config = dict(
    model='image super-resolution model',
    dataset='histories of elementary cellular automata, time running down',
    train_examples=147500,
    image_size=32,
    crop_scale_min=1,
    horizontal_flip=False,
    translate=0.06,
    task='super_resolution',
    loss='l1',
    scale=2,
    arch='unet',
    norm='instancenorm',
    activation='silu',
    widths=[64, 128, 192],
    blocks_per_level=3,
    block='plain',
    attention=True,
    upsampling='transposed_conv',
    init='orthogonal',
    residual_init='none',
    optimizer='muon',
    muon_scale='match_rms_adamw',
    lr=0.0052,
    momentum=0.9,
    nesterov=False,
    orthogonalizer='polar_express',
    adamw_lr_other_params=0.0023,
    ema_decay=0.995,
    steps=9700,
    batch_size=256,
    epochs=16.8,
    lr_schedule='constant',
    warmup_steps=970,
    weight_decay=0.03,
    adamw_weight_decay_other_params=0,
)
Rows from block 14 of a small image super-resolution model, named by matrix and row number. Each number is 128 + 32 x the weight over its row's rms, rounded and kept within 0 to 255. All counts start at 0. Numbers have three digits each. After the name is the row's rms in percent of the matrix's.
After each channel's rows are labels from the 100 images, of 14848, where the channel reaches its highest value: "top examples" is what is common among them. Only what is clearly more common there than usual is listed. The data: histories of elementary cellular automata, time running down.
# conv: 3x3 conv (model.decb.1.0.conv.weight, 64x128x3x3, each kernel summed), inputs 64-127

conv.3 102:176132093149110165158082110143135096143128100050147161213115137098104133081113107138086124125159147142210152123186164104198108133067148127151090170092118137121173152073090177148093100098198085
top examples: 000 turns on

conv.46 103:139171146128099146122119080138092141160149147104136125113172144134149057118053129125148137127085136131084154184068169152131113099115159152041158128149143151106129107131131131128124130143152142
top examples: 001 turns on

conv.52 108:122045165101197100146158103169163163126088158108142158099189144126118039165158131109133078141154118151151144175122118126102078128133071113079139051121136149101110069129101128112135199174080107
top examples: 111 turns on

conv.35 118:148149109153130121114088141104073148063092134158087084097109104109120133105190102099112098139075096108113117096144133107094113121148101117170069106083098057123110091149128166154067069118036070
top examples: 000 turns on

conv.2 094:107118130119078104095102109035077114191100125176131109106095149137157104085066137072175134152113143150040083148077158119073089089130149077121148103142088152137146093112162069140111111178058101
top examples: 001 turns on; rule: rule 7

conv.53 090:159113129141165091175140141159150136116108104100126080164072172103123113165135131150129142104104133089159093142115073119097105144070103131146129082149131063113122078156147127118139162132161087
top examples: 101 turns on

conv.54 089:117102118070068033176147139126146136070101100151048101187093146124112146094086133138052151105104115122116185094118135096120151115077095129185115090136129111144144177151109075114149188138109087
top examples: 000 turns on

conv.8 104:110120091132107083201079135124119178120150072163113094169056102190200121121124193101176183155095098119143093203159112095102105131190084165137174099157101106167135099204162100117103117121177105
top examples: 000 turns on

conv.47 085:075146164089070141079116102111154155080160058112121138141127138128086142090151128105096096108108081139126146145142106073116181121092129114138111091125117109135138142116120117122164164136132109
top examples: 000 turns on

conv.42 098:111181151107071084116102151096137143089075194241124127109107165163155195044121169104093075154096112141096173153109121087101103091182100139087159096143121115171145120146138106138113099104039097
top examples: 111 turns on

conv.23 091:169151121160151130089092103137106103114141124130133093136096076120111161114156114158176120109136131142130081102127078136153111139166138132166068103113113129179161111139118138159139085129125124
top examples: 101 turns on

conv.22 110:111114150104064084104147147183135166115162194153107094192070144190167203081088145122113107132133106130081146186147097115155152161159108171087135099132139122125158167146117070092135164133139181
top examples: 101 turns on; 111 turns on

conv.11 098:145046135142131167168149165128171182102136123073128082158131146121088136129162120108130094168134117115161130209148134110050054091109157141136127101174112112126169142072111141135092218130144130
top examples: 011 turns on; 111 turns on; 110 turns on

conv.13 090:113106127123133114106144108168176097073130144133117106132086129147105168171161139175093105104186178077159125089135135125178135142118134098158102093104128143174120168125147175145108090092130182
top examples: 101 turns on

conv.39 125:069108091108055094098069120075068114103094175132070036120064084189183100113082153123149127150050131094069130162111076107128105128197131177108109075185115131133127157142125124173056116116159115
top examples: 111 turns on; 011 turns on

conv.40 098:096087072118120068161102163083107108095143158090048105144109108113105161100169129064124096110067111175075116128125135091068063092108132117227106092172106063141116095105120105125093148185068088
top examples: 111 turns on; 011 turns on; 110 turns on